config.toml
hop_length = 160
input = "log_mel"
spec_augment = false
num_classes = [10, 5, 4]
drop_path = 0.1
moe_every = 1
kernel_size = 15
loss = "cross_entropy"
residual_init = "zero_last"
momentum = 0.95
nesterov = true
adamw_lr_other_params = 0.0015
max_steps = 16700
epochs = 27.4
warmup_steps = 500
Rows from expert 3 of block 9, named by matrix and row number. Rows with one number belong to one neuron. Each number is 128 + 24 x the weight over its row's rms, rounded and kept within 0 to 255. All counts start at 0. Numbers have three digits each. After the name is the row's rms in percent of the matrix's.
# up: expert up (model.blocks.9.mlp.up, 8x128x128), inputs 0-127
# down: expert down (model.blocks.9.mlp.down, 8x128x128, transposed), outputs 0-127
up.99 086:156124126127168155093092075134152128163140129132109119129121109129146110112131108083126149137121100147138125110137199098177137140151175125163159105128133137165137100182124175133128106139146107149110118079126129116137130143126107104141132125062111104100112150146141155118162129170138164098114124123138112125074140119127154167101125120123104117113154092132165132085103106155113120114157
up.100 075:113099144108133157160096094156137174138134108093124138098109113143132117204117080133108117139088114149125151114137133104110149121137128103151154133097126144143166191093150171120104136127139153111107129121104115123131082151142118127123151135151122149149137120070115092125092125117129164164146091080123162140159095125155131136104140146149171089137173128119128122124120136086124118143096
up.101 098:097135142121112099120110147167110133150103166156131126126128067167150092131142135136115123110169123143146128136136115116112120120081175165076096119135132129157174106140104135106130106127197127137123098141148139153145102146097174142101124152103125156129108119110061109104117112157144112157120162135117124092160145115106126088143092133115162118121178150119118096131134110154173127134130
up.102 100:115157122092136145170118116112131160140131126130122106115148120129120117130148130113144109089156121120134162168109106115157156157132137125121109133154130102131116157146125094099057116110088109120138101142140115143115129162128129100142159109140100160075123127139135118138095100136093140133095157142118163102148134099111129135111103078195171154138174117158141091139147078114176081129166
up.103 110:170137095137114130097133107089123138115118146170149200116127161120123181135137152125091110134136096111126134123144094125171120137165095150155118129094119131109122096135162082120087144120148118130112148132174125119125150153119110094130112160106164131123118129099123187134122143115109100149125166118112106133167117163157147105138144099122133152145086151126157128088145121076133080144096
up.104 111:151121159084169160147147114143118136111154126099107115165165116137099183103116123087150148146061111147092145123141163098151087117138155109140093145119092146123113170102113125105137128107084125114111131090107148113136150108121121163117135114146141123079141133100149120092161119179122125119168138122107182122116150156123111128150108140118097115126108122151175143091126133148128157157108
up.105 104:145163150120136135129131128115124148143127122109107151150090118147122092137153140132139110155171139095128119138140141155151120143130128114122100049127085110136080109144083169131161113145127119128168097107152173130130128122122174179133134148103084080145164102121148121117122146108115145105093125106140150112121131115118180118158076135120130111168151107107161139139087107140153099157088
up.106 075:138113130156122097089109149105139127129132189166092112127140158133094156153114109165123108104159137076110093117145138124112174150114138116134148157124105109153099104130157143152113129102090135170122150081161118109142087186104116112130110121116130142173113113131106137193113126128121154108090150173117098140122064132127161149084141146133112137128137120112130138128150127093134133142147
up.107 118:134142092120166103091142136117111118173134148115165120123144083118106134140165115131144169147151122155104142120130114100094154131143112133093128123156151127131137136133163167160165147169172109123127096110113142130124129101110109139135106133133085130098085084155128137105152122085089119106109146128151130152085154179100123110169153178106112146172139098126142149089080128121092117137116
up.108 120:149149091162105137159127136154082170134129101123135128127123101135106132160103138111106140097123108146103126118143114151114136169171157160121110113103123127131124076136150104121108172142152126159143158165119142096114135106089129115161143116096167140167129105138122131109156149107129138182138090141148106178137100099128123052081110121112133111089164152094138101146143155139104144120120
up.109 101:127151132129103114115147089151188131101111090101176112116135125140120121146099132148134081134077122128113158120096122170120104118115120119128135092137173147096101144134145157145111091113098127165139110129134142084152099132141096111154103147147156103133121153151141105069148144135104146132133087122125136125120093124110166133127133148127148090104135199124113149135197137152167138104127
up.110 103:166150162106142114168109138138117100108155183147138129099124118098133132136200107135124117149113130146148146147123138141138135143113125111130137130095154113125171100132138077114126152140124093173140131117151118129172105139072113102135154126066125139141078136099141175136109141124123109129126106138112151114145119209119121110115120119114140133120092146065128137158104134152108105086121
up.111 095:161138127134136129176143134179131106128099105155094142114125146140107138143143111073103194142112074145108144130138126112140108172156118135158105134136121131113115072118083114120088166125132146170149114128144128096150129114097094125118128160130131145109128159100150160092145155127168134141140106152137139135129125145141102103152128136169088092088094132143179119099126118128147101082105
up.112 101:105155132103091145140141143159132149154154122134104167106129100117096113118120094087136134141121153120145154130130178146149135097127122130116105139170138110071130113112162091107126156157096152100135155150102156143147139093154082157134105151172094148124105101119121179110116120175117107093152098140112118136139178097131109102162118115111142135167160092128121124126139143162100082099126
up.113 087:112155107098152089149139099162163133117156114152131106081094197146129135100152162099131110124150149113106112133130163109126142124131130126128121157126145144112167114071087115148118146134117115132158100090106154110115118162143103137087138124135102151100169164127130194098136148105131166138080127101102111118108118143171101160134130133140096124154134104155092123133146090110106145143137
up.114 082:131124124139138080159144115146143130154151127126112105082100151150147149109120134076122170157104166132087173117099144093119161132155110136099160154145125133162107147107091138153109127120135124106141145135101094076144146156115132100083149146088102145132129143112132095134144102124182167136095088157094146113148132130163110116163129167154106124122120161158100135144128101103106141101153
up.115 102:123127106105165136132146104127085192123105104107103106126103158190148094134111143149132144120111047130151154169106147108152104151124115165157145110105132129113117151163158144126154090143088116126133147098108130130125102168126118144125122118169124139153122151163115102103139136137113130138176126141125119112175163150103129135131136088097139134091124138105132095185100093131121116113119
up.116 097:139129130184124105157132103136140120159145158108104164139114146127104135120125094156101091096146158159108096138098089115127150112104138129101137107111134140144118129103177147136113130111128127087148132098141170124122156103159115117136144098091108178115108115136208117168187084117091135104105120118144078122166149132123153114131124100138112139143143136122153167114163095122104151123118
up.117 100:109101102080135144144134113135093135155141115087125102129168137116118141119118155116149150125129125118093148079122155137152132164086117131149170139132124176133150117105131145111120112134113148112094193116119129161084146143137098181162097085124157111123113181126121130119134144126152145143170095174143137142124145142100124102131101115148132145117084134162101101134119060163122110101108
up.118 101:172142109128139144128143128136118170110123117131107081109139098181108127155087141120130102117098106144111121137141127111106114172156121146137138147102107118107141096150150130131136157093129148158140166159131129131131144099079133140125161140099139155147129117139142117103150159091136138160167101131161131167111076092140155070089143140114137109116152152048110093140098152130117151157109
up.119 080:118157118144142116113140112101100099152076125126144112106117133146182116115154144142185103146115145108156126120141152151088174128102133088138137134130119106128119115098131121117169168169165166145138131114135141084094096100112094161154118119132135097095074116101114134152127095164124140122112102095131129094132144125171130109105096162133111142146123139155117133136138072171164130089144
up.120 093:135113093154119123187134123117144109124138130125140123140115139157149105141108087153108174074175091142136129117127094156145128172111133128126097138157132092158150102174143150112093116139094117127164147098133114128129111157093167108102199140093101110128166130122128152167087141113097099096109147144130112163130137129138104131101134107162141115100147131125169097106120117104166116105133
up.121 101:115138110108104130093135123136103164136097139094123108160093100143108104137182178155136155123138132092145157129173109140171119132123135086142154134179182137127133144138094162084115076145149167119155117160090092169151124117106144099144120125110124145118106118091057123112106136131116167123115122129149165100138128135146103165145093122148112131133112113162129127116103128115143114123114
up.122 109:096100126160110117118105143103131094101158150155117120139105160129134122156135162153104097108158169107133157148148116121152188153102086154125120138143121155122153090139112138123101103135131120170113140127156114119132126110103111144122087145153107154154158133150107141133101122105109104136143167135154073087148068151105147142099128139145157096118158160155111108092145138056140138115115
up.123 105:119116118113147128124110097147202141120122144131101131112133141122128146114076099128110148148095143144136137125116215110110177167109160149097097142111124164129119075122114108150119124163087130091159135074145121057090192122138145149110125118146135118116130125155140118130130114096167156114127144139140127158133141134141132120095134152116139141141159132148117109119129096110133152108095
down.99 086:150147104152120120140139120125101088103159154127158156143155094158092116150154119121170132161190136149111139164118118152139128125103128143093117120108098111102130122136148093100126128117135106111165137152162140129124086149133144101137143133147094141080130072146161101148078123071121118126129148120128151094127111107094100142116139093127155159162124196144086135124107118149156108155129
down.100 078:128108134149166108058162125109162117097084147089125111073138154144126162100147153107133151120182150128112131106115091118127129097124121128121123092170103158150118092113132072119124143097140159133121103128154128156111136168139123106134115090159142112106094175135128123133166159139127105113137094111116156114120153155142131143103105120126108144083138160141138128178137143111162131130171
down.101 103:175132075163106172131150107138119146111114168149135161135149169107087179142102104115146116121103114145130134128128160177132148151192097125184133154121092086122093146152135142110119140151135140132130138129120113125107134136134113104130102113115150143129149092121115141107086165124103162096121139137159137143123099087150114094121130113134100162116090098111097127104134168119078122153110
down.102 105:108114146142075088156166127163079105125108152138106191125136160109129129131111085123156141124127141123162133124156122113086132099130124124096157145131098133153127132137072129134145149144151130124105114128110134166126116145101126073170090095133175147145149138115103116123155151147139130139165081120116158156141116134137099115130120162110129115105072133093115154172151137109154152121081
down.103 134:099138175142126121148123159160131121142112128093120076119096120132147094140102105133143127123133153122124138143147152152094176104105183084110149145189156124105131118132077173147163137127090104144131131100129130143135098151124139162120130110145085125169130133157112071132122091127126156108100095121143154110111103114094160139104135157123145116129178102123090155148116126134112157098162
down.104 109:187138076137145134108137110111113138135140133146174175152093113118122104120142156119116142094170074131099121157126102137162053127135124155116130044138106112108159073122119098110105148107148128139157118156153132109134137135134133105122112136107140112127150099135105155128148140145134108133126125138126087152111179124155117174143163098134131108096104153128115126150146148132155131155113
down.105 104:159128116137126141148140160100118082137126156169143162110180064114143148115113119142134113099153115150144117143117142116106149129137167130130118206146133145118116146130150117117093131078153141103091129158092138139099117141103105094125117129088138198084093118082105147161115111112114121143165143146119121119148166158134112101100132133122111119097141111149105146107126161142099155111137
down.106 073:134129094148114161145131132123140126101128110123140123116084162151113125111166132142119109107099152157149135095083132151136097140146133125140115115108162164119138106120110100049128149161155080145144126151091112179115162094157114138151128136144049103117126160150148133102106136141137121111157116093114155104117181134122073123139151112144143138128176138117119127131132155147109080142135
down.107 108:142131132115113167114127149142113158091167105174149129112173159143115095082119164150116098125135139126110173133115075140147114163131130163178126132108132133133129096127084107171141117140105127110141119167111105160107118154147134111088155138124139081131083117144133135147135147136125126171070156135121150088159085092109113124115112137089163099139119153120146109107123128101161097135140
down.108 128:105136183083140093107108135117194129110152138117088100121132169145160119085127118149149116150125151104160124132103129116150160102111098126150142142123166133123125177150116138164147105127110140086152098087147133188118135173141102128095100127133108123125121175130129116129117082115134115069103139133092141106114133135113141172142160130151137144150092104122136120128104117111171096136139
down.109 108:145165143154111112150142114149148157106136179152165135158120133140144155099081132158091110089101133139076130173128134169110123128118110136108113079160147168149083123131106124122128116144150128131148142093130101113135141112100115084143128159103096107091083127119153152074142142139074148106160114119149107100098137103151113097162109124145141102127151149138104144115150136159132142164138
down.110 122:142125138110127133134127124124126165139108143140112114121071129131131142109180144130093113126114139170107159107143170158137073152139093173134095132066123140110134134138134131113175149113061085110099130144115163123120123124145136103168136134101134081161147125117138119151077151154116151169139133157096121124150115093124115151118143115107184090125116121177122118134116137161091125118124
down.111 092:139053171120115094093099143096123129127131135079165133135163142106131120150113136142157101132141143137161117150118128130105157127122159125110155098130148101138136150151177121148171081097095139108112141097101132124094121119131154137133163132107140108128114134168136128159091083103083144162133130124130150113113143131134181146119154116092148127148124112121096088091104151120133129194154
down.112 107:161109140124125099146141121110137117093094132093121087165153113147139145117114149152162109098107129126142106118153069110099137164111140112150142146120100132163165146122113168143128118108154106184133106127158121099141114123111135064136156109070147125148102095151141092146146141096115125171107156141149110139119130181102114153112136158119111114067112155138159126135118138097156164144127
down.113 084:115129135108133123152107149115120123143113121138134175120150132137133119115144112130165177137163121083126132149099118138151154136101183088123126088127096114119151125095151155102143133142140132140137132068155094099134119105094122110119121122129126126080125110136164069170087113112119076123132106122130172198156139142131151120098090151120129132107148117133163127087149155145156107159172
down.114 090:144129163095110160119117135139121090122083139108140118116102133087157112113123135143151173113130101100146120121129123116100134112123190118154106118111126134100153149106103075096145127143145099122171100099140125117105135117114150115116107095163112101085146108187105134130117143143116106139149123149116118170143129092124117153135115159172137112167167109113123143125129152134195158177183
down.115 088:150096120153133122117102130107133081110139113136116180126149079161126165149127115148113084106124125116132119117152117162187177137100141099090109125115112161141112137113100096106135156118130134148116165130089109119116127148143106081179140154141149150127166182101149168136125140122152152134166128115111160116110141135076176130098132127123103114139140077130091126083109129128112148118139
down.116 087:129123110105071165149107121122172100097100122134130115137177145107157113138141136104125166123094095112112140128135104117130115147159110131136143163149113136130140151134124135098145092099095160097099179133133105148107124164152118147161126131128109141086172164154182121118122125183137109123154129105166125182106123074137111119131077115137142118137137154103127111093086156103156122127120
down.117 091:172100130182108141149094127131126124165122162161134132130150104154129088091085118138133145104146144091137087127115148164160126144105140098102105120115133114123159125156116133106096141140140118172144128128112159126117108109158179126106142168131098116121168118152108091116089133106103139158142159177112083121121130143133143177131134083104122107117096155119120088086088126156153117158141
down.118 108:075115161085129106131101120155137126149102141101125162121110133080140126103141167117131166169139134111132135133095131141163156106103114112109124111142180150142120169157128122148137131156091130095118114102146122162114124131140117151114090131127105129107121178098112119149120100137135125077140162118083134094080143160096112156158118141152147140146088093191156121168148091120125141129140
down.119 081:111138150086077141084121125168121115108159130146075130146163120162112125172124139144145144146123102171150158112125093123133122097133199141110128120150120125136131092122122143116087128165164133108100128154153153132134117112123097102117131090128119115119129101170107169115127146068100135166146132155160143203102105125123123134087130132132099084167113132142138116130120122111124123148133
down.120 092:150128128126075141146145111133123144121104140150173132123138150086103104103178136137114132140155158132135130106126154103156143127138117116138178131121105129122088130133110104106181094113165188090079129137091146100137096135165124103137075130144112147098123134172133105110139127143146155129153071134143158122118134116152159104107103133093145148172121143105077124114144134118129163128081
down.121 096:176122097123136115148088125106155104099111140132125142148145132142136157173186147140121129125132106151112114098179168140062155099135139147152094098136091149108153130099149114126110146108108175133089108129126127088128152151154126145165095122107132158106115168118134144064095187118148093083121143075136119133130139136137131135152134118120112134138098118113120124116126139145114122127167
down.122 103:114135099131100123120176112140118135141126124164143154116108157164125159122090090100106174113103095101119149081112168146091076120143133116112144110111162136112100113097105107098097179152122145135157117122136106128113112119146092148136132118133112101119133106163134139139162165173142153090153101131112160161144134135139137131123126149151129149170112109102150182114117112189100083133119
down.123 092:144128113141087119146104102094120094144127107087109129121114116139135094146157092155104161112129163132126125092126069121145107146113129137157147107123117113128116127138160129095094143063155141159146169171138154097124142167145120133139155136119107183113125154107104114121156110114129156139152112086113105159148146115122090143154115117142124148159101129117112133088120119172159114170198